A small image classifier, trained from scratch: patch size [4, 4], 5000 steps.
Rows from block 4 of a small image classifier, named by matrix and row number. Rows with one number belong to one neuron. Each number is 128 + 32 x the weight over its row's rms, rounded and kept within 0 to 255. All counts start at 0. Numbers have three digits each. After the name is the row's rms in percent of the matrix's.
After each neuron's rows are labels from the 100 images, of 14976, where the neuron reaches its largest size: "responds to" is what is common among them; "lies over" is the class under the peak. Only what is clearly more common there than usual is listed. The data: rendered landscapes of hills, water and sky. In brackets: how many of the 100.
# gate: MLP gate (model.blocks.4.mlp.gate.weight, 576x192), inputs 128-191
# fc1: MLP up (model.blocks.4.mlp.fc1.weight, 576x192), inputs 128-191
# fc2: MLP down (model.blocks.4.mlp.fc2.weight, 192x576, transposed), outputs 128-191

gate.346 091:101142158162098146124143116103104091187155114119168127140091172197157166126077074173179123108092170150090062106151097114124088108134096142097150123159097155131112144132168176123067106151153124
fc1.346 092:151130107166193093163116108077086099076095188108077096126127129092169150161159149093154159104165172125162150146168144168178171131200102124113100136132142124177140143095147085110105126151145136
fc2.346 075:147071134153164101127114109089152112109139115112165136122095114142130129140105091090082157168152143121138056117084131177112141091144096068140133129109105177116161127093151172178111153132190137
responds to: dark volcanic rock (99); noon (55)
lies over: steep ground (39)

gate.446 095:177123130126113106123086165066129120092083115114150144127115161083129079093141101144128174104135113087096107160132136111126084150165090180146101153173161123103131039131175128092137064080081092
fc1.446 094:105124113143086157110104085142221139141115092126193105103158129137174172154132150166127111179088153111115136111042121105142135125106183093077164124127173142125071172139143082121164084149121118
fc2.446 098:120224156142136154124153169182112074177143122175127126137096142142148124104122166169144147058165085129150144157255090107144150146081164167163084123174177109101093143097137083120113099142112101
responds to: purple alien crags (76); overcast (65)
lies over: steep ground (62)

gate.29 087:085127100160106160120105173149117106097163104158095172082101095173104120098102156100134077175177167097082169154166176107130151173173168075172094170129095169178079119105169099090141070110166139
fc1.29 091:043119135137167132100101101176061184131179166133177184133103091104122098180117121078119160143182105123140085156125074119168112122138154121105132138079174094168155124119159092136099157138100135
fc2.29 052:131170116163128092102121132141196155165112106140108137148143183147172186170147103067116141150095090188147130196107112138138107101102078098096109147109118119156119184124092179138146122118122174
responds to: red mesas (99); noon (82)
lies over: steep ground (46)

gate.319 114:106061167144176130117119081119093113128125116168113159121093093173122100094090179127159076057079130178178156145210115126123136152070145186142096128124124122167165078084152144104137146108181146
fc1.319 114:171082084179144098158154117105158196160094162106141175151120097077125094157143128122162169161168106069063149129103110158126127123122107126121122184069149200191174134135114143131115107139088170
fc2.319 140:052127104140141169086062116150122202090120151088108179164174164134074128131171168098140125136110172116085104134082134152167173126106147137122156161084100137078171130098143110138207183160134081
responds to: noon (84); red mesas (80)
lies over: gentle ground (87)

gate.476 097:129086106141065175083168074136087117121060175163121166117120123104142125108172179150097106103161117119070104161128161099079102152103138116123151156135176103125124156156130145124170122209105154
fc1.476 096:122115137156123145094191173164060174141100106136150132133131131153081138108155146065102094100112117164182093160093145102089073088105086057185088071073104132086155133166109089104155148075096107
fc2.476 117:130110128188147144089113184082140149141170192130158143144132107132129126193133107066111126132078144163125091244099085144115110113078086130135081183103086146177133115152120105162121165169102148
responds to: green hills (91); noon (70)
lies over: gentle ground (91)

gate.512 116:084126129106130168124141090102125138115077080096167168140124057106141102152121167188093120115139083120109159110164089110188136189059088169117144168087147092104110125122127112072154166241171158
fc1.512 114:132112134111166178104166093140146078155122112194122103144159118155116162133104124085136165162152084163196152090150102183105147087119149130059157105084125129079161115067106144157097120060203158
fc2.512 160:161124103125096125090153114105111106102129094114179073124113134113102101146180131186108145098127192073095106116101147142071165144182138128111125079181108109143166040145143057140105101127113119
responds to: dark volcanic rock (84); sunset (59)
lies over: gentle ground (58); steep ground (40)

gate.208 099:108162113151087125087079116107143103072158115140154128169164150115163162129070123140133115063161123144156105115173145119089193207176143149075145106181174092087128109068131078109106060076140064
fc1.208 103:087133151096101127131179100177125165155115148067134165069128158117107093136130114153143106090112129164157128104189103066123057121121138130107090107098086148162186095137133099153128112147124161
fc2.208 105:142101103111135147148088105116173105119145130168169156149143201099131144125113134146152191138107094062090150081110133141096175138140053131118111126162165161141138075128164156145159086135040121
responds to: night (89); desert dunes (67)
lies over: water (52)

gate.326 097:113123102126194116119074169098106139104158097108125195159133151114112146125179143081154082124187112062082115107136123072073092114119128185080142212164160105159120171128120062109153052094149133
fc1.326 100:121175094140157180112157143144149112187142089171102141100074184130106138111134126126139177149101122115128156155102138140163084117162156083071124112139079165075115127083173131053075107121113151
fc2.326 106:080135159143204187168146091122137160136077165194140100177136179128166142136144141086170155153134120108151111152108053140152122163105140132162111175060083113159141097079090142168166115181176100
responds to: red mesas (100); noon (100)
lies over: gentle ground (86)

gate.257 106:126114137121157149141138097108168156147100144144196139146145125155105166141084180124151177046114094108100119152214145148143155154146169168156170155141162109090103101163167134121129107130148126
fc1.257 107:146158101103173170118181141167172077174114124151079076075145126130121119180152091057115152117165080138128118156149105200139093148119109110074091174131135136127166138107154113142068155103130094
fc2.257 127:145113151139117100101122157099109130146150166153100132105140106116109129180123113097146086142116130135133161188078093168106180159104109124109098133148078152181141120181116148151117164128077136
responds to: noon (88); green hills (83)
lies over: gentle ground (90)

gate.165 090:065160172154139163089107116131105099190082127149116134107107084123086075176110168102172106107123106082073092095101181112117113119156136081098121150158136119080107175159097084162141089172080126
fc1.165 094:098149153086123124109088189163085064140157086138164158132107097146076106131116174128152143160135168134161146126197116145165125094088080162152100091132089134032178168167107172086108139132129128
fc2.165 058:095072123121165143105130163103082232070141196129127116127146056129106095202135104097120127142134121124113138206114148154146110122087080141138122154066088107150176092153161149185123173126081129
responds to: overcast (99); green hills (98)
lies over: gentle ground (97)

gate.273 101:143172134121089156097113085127146119117131094172116172124144123111097138181152125143160153177101100080156158108108111088146107139127091100082104086119096118164144159075153172117097115154141167
fc1.273 102:182171088133131058153129134175172121110109123116123136178139128177087166107114074134117127141153101083128139084115128120125147118064156116146073128174143111098119196099119152089119129156111108
fc2.273 098:075119119114179169117118133147129112145137195103081175123125121097100120122118170129195101139135107089102132078137140157152123171112035105118144195090057169115136146124151142149194144144134101
responds to: dark volcanic rock (81)
lies over: steep ground (44)

gate.365 089:137059163181164199150177072125118138107138156131097214087139100112142155080168134124101108128109134173157152165145163120141060136125123120105107151069143107121185121116110136123059162206176131
fc1.365 090:168157171106160090190102139111122138120146114103084133105136151207155136119094074160126137141180164103173138191148161059145128100102124196070107092147079150149088112115163156113153140165113146
fc2.365 050:161160137077122092152147092169165128162121096139133141108115148141152121084118156157112124128125128133119154080208187121112137126156180074099204093188208095037143143129151123093137108097140095
responds to: green hills (100); noon (97)
lies over: gentle ground (99)

gate.518 112:135114111112148152104121087163156143158121075101093120153146091161170217099128147113082082144158101138156195161167154125137101133085167127169149118139174165124097198169118118123133107088194129
fc1.518 113:154151144076071124091154114109145146129096130205120182116121146154145171113119130160102084111146168161128117086097098103141170149166133151149101100166115109125124077164094142119047115107117188
fc2.518 128:150080132146112117086138066067144141136106117144093157117165131098092109119148135175170131121155115113119182134097159091122093135131058184124173112097087079158153154110096147123118085137091120
responds to: purple alien crags (84); sunset (65)
lies over: steep ground (57)

gate.506 137:105178190112164196076097146111086163178109100105127196144122126123102071126127125130167119054114178104137158183148129166078160103108077123106129136093062068106124151086116184096111131125129118
fc1.506 137:099089192109111148073170140100166130091148200109134122114136160131102099067114135170172132111091123114114145120161165129137127125201132145210115133075147168100164050111138123164118117108149155
fc2.506 175:170119116081101092136146140164153082131216069103192109061102143144127114156097109145090131180110140104084126123132142120107184133148185089111084083168152150078098144117140166118071126095118139
responds to: snowy peaks (99); night (99)
lies over: snow (96)

gate.322 104:136160079153160118088100116190107093125169140106086218112109134089158092069135159113136180132082151171132183139190192127164095160084122110153164143135161130077148135080113114079142128185182075
fc1.322 104:136087066135116156160071174187087121096200118060150111148150170147091123145092118117128131107116148090116153133085220149157150086157160142167144146097154173048151179095169099164161137122106104
fc2.322 092:189143101077165112217129143134138085093137091108192146122113146131196167118102126106109120158073115148134108098171113117167189110086177040119130139156212178117124154087210109132113167087162080
responds to: overcast (100); green hills (55)
lies over: sky (98)

gate.425 111:165117096148097171082098157100091083081176074067192128150115177117112086129134170144119161183163146081136083147087144178101147142089126147110157144152123099155110090097145145157130122108178076
fc1.425 123:162101122170135081150176077046103114111096139133144080099113126135123154117165095134110089077123193124122160104101161169094136081138155071150144147163167137140188082129127168122111123119099125
fc2.425 110:128125163103173084176156117107157120140122145122076108113065104107180172130095101132100139145202089122160170107159154153157121113097154098157093125074145121056133161122091191097096124124138148
responds to: dark volcanic rock (100); overcast (59)
lies over: steep ground (92)

gate.467 117:148165101140091149048059149148110129118085126112119180119137077110076109152126099173183098106099108076072146167107169165138144119149060167093146196105125121096159090084121124107205072165147085
fc1.467 124:114117128106191140150094185103095156071175146126151127101147139125094168156179123104107149170131150150165093091129112121111143095085147152119121210154154103177099138068113113155109177054149099
fc2.467 181:118124109137124110086156079137111184164085126160090109164104137111187104129168107112124128097156088125150152138107122132137083161121085120148168105099113118153116123133081101142112110214115191
responds to: night (99); dark volcanic rock (55)
lies over: sky (99)

gate.383 098:124112119085182122158193157149159145095136096151146122164126084080141136176185182126144170113117171157193135196168139115151177110134111127147127103093117162092085182090146125146148095122184145
fc1.383 099:102146092144128061150129126162112087079125095109184150114170125151086151138075088161136149103097131100132110204077125118127122158174151172090168101175152075080106141085075090181140090120070138
fc2.383 085:151138138110151121106143144106146142167106128147124130144107144149182116175154167146097093086113089166130178111193095051157036153052099162166151162060133111170135135171142149069065137130139193
responds to: dark volcanic rock (80)
lies over: water (38)

gate.115 116:075096178183099155090145107085045129137118173087145156119135082131123067110132201154161049073096162109070137165181140153125155149117091155122136160113099087119129147113128151117114142094158069
fc1.115 131:077145118092175193126112192178106138130108166160073158090158143162117106165119141077104134179163121162112117130186102168166148081122120138163125201068086159084119185144109137151110149097202113
fc2.115 197:135123158140098126107162181122048129124165134117106090110103099142102041124146134099125053078120188167144094145154117052152135128146182132127150135147133127156140150116120111140112127092159102
responds to: dark volcanic rock (100); night (100)
lies over: gentle ground (83)

gate.435 100:152112138117176176148143129168099104106095114086171167085094078110101117146090159173093155116145086127145167127097180109121125194078130117187102157118128160100083119105094166172114121097196125
fc1.435 101:142107145159129102117109075168086110110071104160102109192123127094181098141140154148139155140071140121115106149139125128120109101108086124168145143152144132156086103085096154117115160127070186
fc2.435 088:077124114101133111087070168150153184117166149074162173093088154105125166124101174072092091138115188105112121148154187123114097119158170122140114168105165183100141133137101131137147070093193103
responds to: water (70); sun or moon in view (31)
lies over: water (61)

gate.203 104:131118156186188149151110107119139138089104118142175189169083081095097156120161159080131095085132099088115138141157130187100148151104031140064112167156138111178135156094134156117152075091158128
fc1.203 103:114116156150117169178076133110083043153161138104161098162112162082129122125104106117140102120108159063112159083108099126118174080143143143124127167115090094090133145085073157104154082078093127
fc2.203 109:105146139118155116115131166165078148116106114142043110156108117133145103147126127089115160132103106191147141222120082135152138111113173131106130143125112104100142146102089121144149187190139125
responds to: noon (99); red mesas (97)
lies over: gentle ground (98)

gate.45 089:091158152144169120093099132102122072126126096153176144089132133108100117094137154099112123181080137073157133124114190138080082139182108159192097145160173159083142096096143120089173138093146098
fc1.45 086:161076120168139164131097150162173071140178125092155128173178190142103083139086144147147094076162080142099108145183087139166125068092131177104154164184101108151182169144195137143092174089109131
fc2.45 072:114131185144093070094135088127163042188099149071066033113155095107092168099101105170129152143139131157146148138145126081206133123116162116162127114122095140094164149170088113132109149126096149
responds to: noon (52); desert dunes (44)
lies over: water (29)

gate.170 105:123078107122150086096125057097158170180182133134079146103089118107141177132080081103145096120115092054170136143130110135053091077142079176081165131118129154136142114143149127117132135140094135
fc1.170 099:083129165143139143119143086162170157137174119137166138159111086098182178123108161119112095072154157102167144164123141207142127149170172096143156167160120134154099141128099164173181176135120126
fc2.170 110:127125145125095041091120094157131083143155127055108082074086130112085163091130133196087072100171153131121161102118179139111156135152141145142158103102092192125148122168082144123084101053196140
responds to: red mesas (99); overcast (88)
lies over: gentle ground (66); steep ground (33)

gate.82 101:094124153136107116115095149147066126116149086134074143092076137143159094106184148151105135064138133116081168170137181170198106179171170120136162123122178171105107140113086129100133185190160140
fc1.82 096:129182070093079183127104160097106172179140151096162140124161079194142084085139091161119150105119070115138139121106144143093159123110084157085082157152129130138112193153105145122166134171150161
fc2.82 087:077114142109117151130137117172124139107157097136169157114123118083158146163120187146103103153145089129122128176157151196132116135043140212162100167115198082134162088093106147127070160081138152
responds to: red mesas (86); night (55)
lies over: steep ground (89)

gate.250 120:095166108092166114079121158149080170110132146129088169107135127154123170120175160100108127109177048166102155127150093138121105119146147149118154162044160167141149166100157117150106067126160160
fc1.250 127:129151145141082174060079198128131100154128071120169136106149109151084156159149157090143135125111166163113161118136136168165135157159134159074135132140092171152100158115155085183174141168098124
fc2.250 179:112109167085172088144157111105127113130110115160102106083080082097183154094100133145108117093134094153142186163176132168168126174110186127155096158072177118098099186148117147121054133078181153
responds to: red mesas (100); night (98)
lies over: steep ground (85)

gate.355 120:139071145127145139117144099138103068149086147193130138078138139157125086097098092090165085090149109090103113119131153143071152193162106144115121164123172098151144178156140077112097099148130084
fc1.355 115:099130112173201179142117123121154131090115157154113143098123136135070144174155130161159093154147137115146121155188094158137107167100078114074098168089102106099147102101115135158173169117067074
fc2.355 160:091122150164150128057098100121110162136124189104127186140152080127093114148120168121132139094117109121126153185115180176094141158032075170151168132119128106144106110126118120165150158151111064
responds to: green hills (89); noon (75)
lies over: gentle ground (73)

gate.218 096:153138064170077115083085137092106078102106092122190134168159084122137095135110156131079193127140114117142100159114145138155127103122087112170190144170202129082149097184137086095133158149124161
fc1.218 102:129095170098178117140121076160127164130072139170106115128157162158144100154174079151212086079115086126097129189105176135117138107172078166137085109105143092169110174130140166106157088130151165
fc2.218 085:136180160155079179089109171100109180131141132095090085160104136178106111214198087114110151094166111127085116128118146084130089105155144170112095094134107059090166083133100134054123076184058103
responds to: noon (96); green hills (93)
lies over: sky (85)

gate.510 100:162092107196172120109111105085169114145104094146109098154129177132129167086132141098124086172175100137145160122104150175134109139139155123142132135169099106124109182141071186095098163134093130
fc1.510 104:132105150167156184095141211148135129073146169074118089099095166178075069153107193172162122132118141149073091117163147121168133075120115141165100125109114106103125057151120085174157088171090112
fc2.510 107:162176155113104110176141118140185076141108081170139047162149167160163130119097096131124175140129132137160095123153027064128152124151168117105094098174103113155105115095127132108139149142138147
responds to: water (80); night (50)
lies over: water (53)

gate.136 104:118141124143146175159080136101164140115108108110140155085124163156111147139162146099142111169144126111147153156160194106126105103074124174174124093136145115065165149060139185101128164186093079
fc1.136 096:158081115109095184085156094096096152141114101090183085161136155118128176186120139111123154108072086146182136123203121129131151094121086090135167139100127132154131144176094109156163090070097125
fc2.136 085:105154095104154115224107174167115112137139134122166137102103098137138169091111123125091144137082136161139098102181111151159180110090228090130079126127181148096119145117208166127137177132155116
responds to: overcast (100); red mesas (99)
lies over: gentle ground (95)

gate.135 108:084119126144167188125139095119097115158125099122133103133126112141144145136143141138123071055131197122177098163110086129093151106106158181126106169192118126130116173155130132158153137031164122
fc1.135 096:121144138125192114136127073161152157111101093152107182102103146070165151184133118165148149161090051087090130138101183139136172105126101144152110188090108115181140126069154133066073112165112100
fc2.135 093:062141128124128137119097130139143154118091135092130146196160142100133156102142179072149159117134140152160130167140086132170117205135135181130182097133113101148085180117081051174215116180130120
responds to: red mesas (98); noon (97)
lies over: gentle ground (97)

gate.121 109:179130146080130149119112135099064109113107105149114116104082110136084165097164115139126176131139120115128144050075177114092154142114178144095117122139181098156131095103129115124161094131101153
fc1.121 121:126078194141091134087222154130113145152091120154148072106119166096122111134177099166121086121146144110118138131118132208155158118106138121099135099094165102149135187175119122084152132074083155
fc2.121 107:094140131123141214160097060097177106144089107181117138185147169160177147130107113128144213074155115074123119128136115121095145145191098095100139112145142115086124088092151138148129103226078064
responds to: snowy peaks (77); night (58)
lies over: steep ground (64); water (34)

gate.73 108:118087138113195187167081098132090133106101137141076152090180091168131139093155080139167113174200144134140168143123138146133138110151153139079120136123156144111161145164141151189117099149157103
fc1.73 099:130133103185158139161164110084129096161129117083138177136103106148126081094065105234137192135119115102086157149116160127117135145148160119124186058116105131114089128131104137162210138142106107
fc2.73 090:146148177092107148118165077093098097133154150132061076126158105098209132110156180210125115105155139129143194088115125113143088113121095118171114116186166090077147120125100118084070132142053116
responds to: red mesas (100); overcast (83)
lies over: gentle ground (73)

gate.299 092:164112093094169150162148122103164095118135079139121152095107182147169156093132184127109115159115119179165216121101206145108099127129157108140152135161153175147075148182076109146110167127095076
fc1.299 094:129099083116092095181090089092103107174110174166103177103098133103106143151173106074102136199100102182176090136133164140160161095102116159169139150147181132113108152083146156143126178154075176
fc2.299 050:153151126127114144075074158159158091056152144061144166154090132151079085155128178115099128112088151124088091190195167166125192125121155139145131085144170129096151142106199133119095125097188065
responds to: snowy peaks (99); overcast (93)
lies over: snow (95)

gate.542 089:166090100138163093124157115063156113129112142166120202116081138183066115120191148114098157127140097162103131130156127141195079158167106102136103114143144154135174155125137101161083087121121116
fc1.542 087:093122138150096080131095130119080120177101105143147138082130155107092164174083110146069160173170088173093108066172105077097128186104144164116097139172183115096130184135088144148115100173131119
fc2.542 063:134182094069155169166138171158086117136156107133144177120099159114175152095133175149126132082106088167173154149202127124146100140140195145182083153151211178157093145099145075132089144123106095
responds to: purple alien crags (92); overcast (91)
lies over: steep ground (67)

gate.67 087:178107099139132145079110085145083111135101078168180175097101152152135173041123139108090155056170118136124098093098132107149122127151077112163157093113136081148162171161144137148098116154173153
fc1.67 090:135071137179116091106161079116093173107161167181158145110137092136069100155085094092136075130081117136116133136120151157137086150142103146110120099146076062133189089096173162130145165096140123
fc2.67 075:067105121150147145117085126126132178122151122124114197157126194123135114114143164055141177140085199117125101141131150127152160096115109085133115086128097111086117170070132143142122167080126133
responds to: water (97); noon (96)
lies over: water (92)

gate.266 100:092143102151155165130149109114101114145066087176172154179173141156084167086132150131143084128112101132208098150089161149111130139129117139167125184106094047083065154097141135130096156200161143
fc1.266 095:176135091081162117141088120090164161101123071138197165119140093113101170135090101161117163171098133155153123090131100077126066181160088163152076144108148124150084142134139123148175150184129096
fc2.266 082:123118146123175148129161167178083172152143113099078144113091082116124092153108075098136195155144070124129140084016166117135127127106142081119101134128158127119115148073161210105133125093146115
responds to: dark volcanic rock (65); sun or moon in view (31)
lies over: steep ground (44)

gate.202 093:101106147106178140151084175134160077110094130121111150161148061145145109115118098079128114079176109142126125093183171102167161166080149168133159190179150094156068196085155074158135134124143131
fc1.202 091:091131117107163155156120085107194177176140138181091132106131185122179133192127126160143148131109127112149124122152093139173172106127144116106104083104058096157150151123082082129136150150173101
fc2.202 070:123124149137075083060121118116096140071173134097106083121082074103096110109155126152115090178176141162087136204098112128147130104148155149134160057100100086083129120121083120124088141138131235
responds to: night (75); desert dunes (61)
lies over: gentle ground (77)

gate.177 091:174133167148129121093112130129123125170119123136055068143132155112097128162198116084065156121175139117110174151074159112151101162148136092100109106144134128105086108118108146116150078158125123
fc1.177 088:130085084114138122118164117148092148165138124127100152161096181117108123080134097168108101154137113106093154116103192197066186082084125125112135132087099140129113146075163184168115100154138157
fc2.177 070:130160164125057151104139213160118139151125153130141088120162145154092147123090118068097099110107152162130085142136137118168091115162129182142141137176161156125103139152110051167164114185119056
responds to: night (89); dark volcanic rock (84)
lies over: gentle ground (67)

gate.344 086:142116090091195099094103106139156133124169076090170160060152125115100165169150163128104156127180176096164126137136136123117123112120112151153179168110101100116193103076156075132121076120088114
fc1.344 086:124166077153109072159149128133098175103085132177068145109140105083154111105053099155106129074155153116095173114139110127167147101174144112130075131183155125148147112083159182115151123168140083
fc2.344 048:192110167119095147064124167141056134072159100143046096091095086118111153100115145124137075112165136143115148047142175132162139158122196109104232115206189089092121145083117114100124084120108135
responds to: overcast (91); terraced slopes (54)
lies over: sky (92)

gate.445 090:148139110097088128138163149078149070123148139169082183133109082138159136111155053069083127110129087125176106187200161140123078113089153170077152157110179104057126172166156118094149119103137099
fc1.445 087:122085106114183100122078153082113154131163066166099174140098130152154176113097153075104117157073098139123152148116108079086133109142086187161146107113190148136144130162091123182157088144122100
fc2.445 080:095164104089172154172105187200100130154154153130173161167090140148176121139161103084128179133058158150112082111125109136136149090115171032139084127150166144091111120065162142123158112179097104
responds to: overcast (99); red mesas (97)
lies over: gentle ground (90)

gate.23 123:066163184129177172130056104144098144075142142147163144148153147138106092128089169117140116138144135129131125197101112181094137149107099154120112176152071109149143100065098168111104101163111137
fc1.23 135:127149081127152114149130133132084142198094096105168099116087106170113151187122113063081176123144119104127098135165110078051122122156125124128087101111169148136168161075117165157135155202127110
fc2.23 158:139128178190095099073127054107161097114108127116073113142191144106083114099148132129155095107124105124159172179088119137138106140140085176192152102153084075178138162149080101115142149074120116
responds to: noon (67); red mesas (62)
lies over: gentle ground (65)

gate.570 091:173131115107131127150103127110137197133137090107110164121102109105076096144123162157131116121104141111138122200129174106113149137128134170073146087153096088082153136148126114160106101115140111
fc1.570 091:180159152117136103149186064117134127071141134121178110183100098123141175052096119093089085089132132135130183143147138163142095113142128087155202096173173078110141107100132100094096135092100147
fc2.570 058:113169144112177132147087092123164191119129097160135152185090122161177075167120125201105132137146127138111124140175122105080171126020111157104095133041142112169130112116165184122098162122072136
responds to: noon (100); dark volcanic rock (55)
lies over: sky (100)

gate.24 093:097144137153100126135154127120157116152129153179153142109175106156095153120157066116136157074152090161191117124086158087117145130135178167156094183149153073124114156056077112156150130125086124
fc1.24 091:099140164080101146142148137107094116138126113184123106124096156179092131172146068177167107183168162088092113146127092148093148108087096157053119157072131119097134141112183119122166111149122114
fc2.24 092:119077121142110056087135138103120154090139132029127091105136119117070138107113037094126068183162172157130067147039111175103119109152093116114148023117054122133146139124087136164104115154099178
responds to: overcast (76); desert dunes (62)
lies over: sky (98)

gate.500 110:151113114166097159092079095065104137129116108131101121119162129129059134080171110117087153137170090111109152176138179175141144180149104163090137163080100075112143145085116200108173140158113119
fc1.500 105:123084073104161166139150071106076121145086122121138172097175126119138084161145148088111115164078154097122185136077106135142116116110068114167160135139128192174110091131148096151086124155101142
fc2.500 119:130181128202192163115079084146126145131166166145111173172169151166105112151120092111127162119119093166168118194108113145134101085110080160158065150117119137154172127091169134111079162177084156
responds to: snowy peaks (100); noon (100)
lies over: snow (96)

gate.375 096:167156115118112151174173080101095153137099158180112140141087105138137130110102130073083076135146148160178098077107114106153104131086132088104110125119160098171127188133175124125087157142169090
fc1.375 101:118127127148104071145128128134100173111131136095143146128126100114080067152088128143129164053115174075072155168105136122089090143187127126118148099118086184102174066173102095171153127154112085
fc2.375 075:185136138141161122204153123125179124146091089142146097163131200129194155139137107123090143166148080124174128102151097106145112113090103117118147163124103130153127110127140111110098114121098146
responds to: overcast (52); dark volcanic rock (41)
lies over: gentle ground (59)

gate.83 115:095118154096150218160164112141107103125113171165133160117136137168183132161153134061115173104162074155175133150153143143119089171147127157100108145115194123135101214103151115154111156136161078
fc1.83 111:178107068162094143069139122170137147150116169105196153112092115101120148181203107154151124123101066114067111079145154125147103074150123125165146108105155126077171089142105093082075150117075150
fc2.83 141:134093116182104128138144141035096125132129147135165152143184135131137130126129132067146130102082139141143091094094087109100077104134112105102103139174105158188158082129168101143138137197076125
responds to: green hills (58); red mesas (42)
lies over: gentle ground (93)

gate.271 100:167113156166102168102141170145163111103197060136184151089173111134121144143157177138144148116143091146141147131138176070085090111110127098121119078115144129154106136198114068098159081129165163
fc1.271 096:149079175105090082070119138114097193108123178080177170081124156127168061162114159089155091124148104123153112148087074159192142118187145093161141109164085118158115130106126066156121093098132155
fc2.271 092:150150097172115057105151091098103078113158068104189121120138136096095138080143158140130149122114140084146130192143094170123143151182067190127135089180111139141113106132165125132093102098150103
responds to: sunset (98); dark volcanic rock (95)
lies over: gentle ground (68)

gate.408 106:122117189104113176104145102125138095182093064142070131113157092140156137184170105067116133126123138098126135162099128123123079104146120166153180157159142111152096182086076117105092114135136116
fc1.408 104:164097140129105129055195124124095150109150181079141132173142108044163079162150105151186098091085133177079106181136109109095078114118103130166124153143166167123121061122168133163099131176133151
fc2.408 094:175169124107131151145155095139135106177093114138077134156106192191162141139163105170118186153123132109139129079120120035125127061093129116102115160080114117135133099166139154033119093137096123
responds to: sunset (100); dark volcanic rock (80)
lies over: gentle ground (71)